From a checkpoint of a small image captioner: batches of 128.
Rows from block 7 of the image encoder of a small image captioner, named by matrix and row number. Rows with one number belong to one channel. Each number is 500 + 25 x the weight over its row's rms, rounded and kept within 0 to 999. All counts start at 0. Numbers have three digits each. After the name is the row's rms in percent of the matrix's.
After each channel's rows are labels from the 100 images, of 14976, where the channel reaches its highest value: "colour at peak" is the nearest of a few named colours to the mean colour under the peak. Only what is clearly more common there than usual is listed. The data: dead-leaves pictures: piles of overlapping shapes. In brackets: how many of the 100.
# r30: branch 2 reduce pointwise conv (encoder.blocks.7.r3.0.weight, 36x144x1x1), inputs 0-71
# b30: branch 2 3x3 conv (encoder.blocks.7.b3.0.weight, 54x36x3x3, transposed, each kernel summed), outputs 0-53

r30.13 098:474483452504518514525491513509529515515473452466489521512490532508480481491476478505480461506480552526495462545509542495504471505481447515461525501548468503505497465487577524540476500518501458486492463494492487477519
b30.13 073:477493506487485461480511451455516505504489510500483490478503438544504520484460524465516505452481505463487482498482516460493520517530506523491503492495560468521521
colour at peak: black (73)

r30.6 105:488500479459481521478517486506485554479505539470559493510481503468488497498502463476487505527508524474490533475541519453481516478509482495545473520504480484476503506524449483493478503483497474463510510558514480485502
b30.6 089:527481519483475468473495480468502501531461459482534501511440510515524531488538491484479500485525531454494478481477489494474489490508493474487468482538491564487488
colour at peak: black (91)

r30.25 097:453571502492498495492497504506481466470510496518520511510522493492480515477537481502526506501541507545524495513500515534492580473576499481498548477545444474476464498485471515486496521504460497465498558510568466500464
b30.25 113:500490527482547503527523499500498491502515468475504506508497516451555504525484484478548539535474476520479505511469530521551486494483493502530495497487477555452502
colour at peak: white (31)

r30.7 100:463486507471495541516488499502507556487488562505517551498481496523517473494481450492537516471480514458503490543477498491521479485468475493495488527534553530502469481515477496480539518526491506517478544486496480478510
b30.7 096:481525538498493461503492492494473510528502483445499506494526499531531482471515423491480481479446489461546502459511490518495469466514468520484498500482497495496508
colour at peak: black (75)

r30.5 100:476530475456563491534524475483488500542467492533507476465531545513528464556526486486480572526510511492508460484439476475514487467481518500522508526484505502509447466494496490436507492474522499541492499520482492482502
b30.5 079:477499486501514561523505544493529477459486455534490499533520452522503527498493498511524514475521488489462502485451508475476479454475459490485513485505524465493506
colour at peak: white (54)

r30.8 099:487472493477456480484482488508481552467493501499519432497482495477500494501509490510474496471460489455498492519462488530498521547546525440484509523478516475457490512478470510507470527467495474450506529501461466511504
b30.8 080:535525522467538479467469525545470482518484451482530503502495499510514512454447491479473496499482493492503468500514525494497518514462511539523533517533470536498481
colour at peak: black (76)

r30.28 100:476451483517483478489485462521463513532443498481513486448476494552523480478443488504500529506508518474503490558491499470542535516491529506531468511465535516536504454477471463535510517507495540511505494545459475464527
b30.28 086:474499487476465487442456473516539486476501480455495531490517470450477499473499504467491488492463523479483490510503495468500514490481455526488505499481517473557479
colour at peak: white (70)

r30.26 095:473472440481469500493442491494506531493465489479486496499481523503490479533465496493505497457453516474516472532507525482526459498475484487518480527538493485514460483486557514535501481525544460478475484518471526495504
b30.26 097:523503508458465468473496497467527472501480512458506506503476479574516515470478521431473509500499507481509483512516514493545508485514508482546528516505532509520498
colour at peak: black (66)

r30.31 101:516466484532493494551516455482489489513506494438497499506476493475510488511460542505468523481524497515497479511489523496472491501502540517534530476490493521477475515472563528485473515522471496407511507544461498496475
b30.31 106:473495507520489515529489487488530473484526532510478548509554509537467503509448531460519499502534559473503538514527494446513481493507533504502519495518497494492501
colour at peak: white (33)

r30.11 102:524533526487431492493531480491476528505485526541486495521508466505600495516501520507499538460498493481527473522475481496517510471488498509500469487507513526505499476481482505453504553501585506551482477502504491547500
b30.11 103:490458492469477483490485508477537485523459502459486496513506463488506484495518478529504505446467475465502523476513523476476484440470517469511462480483468473521486
colour at peak: white (30)

r30.21 102:465514506499515457540485511484514527496489492504520525487492507491517485568509505462535550494457501488494508486471509475498500466514556510501512499488500485511498501498505503503493496472538476450484540452467468534491
b30.21 133:491491497461462466517492463483500493509486483455483493527505508493486476508487542497514505497463519517510507487430511486450450498509491454475437484491485483477506
colour at peak: white (33)

r30.14 098:527478518509478525537549488482502507541488494491475519484456459499504492524496472467526525508510483493495492530507546521550507519481478490489499545499526498470511488494530453503475477506532472515464482468508506526488
b30.14 093:501490508462526466525492494463499509469543527518520522509514467514488495487422496479466489489527548490506504485553471514506487467502507502533516526526504538517525
colour at peak: white (41)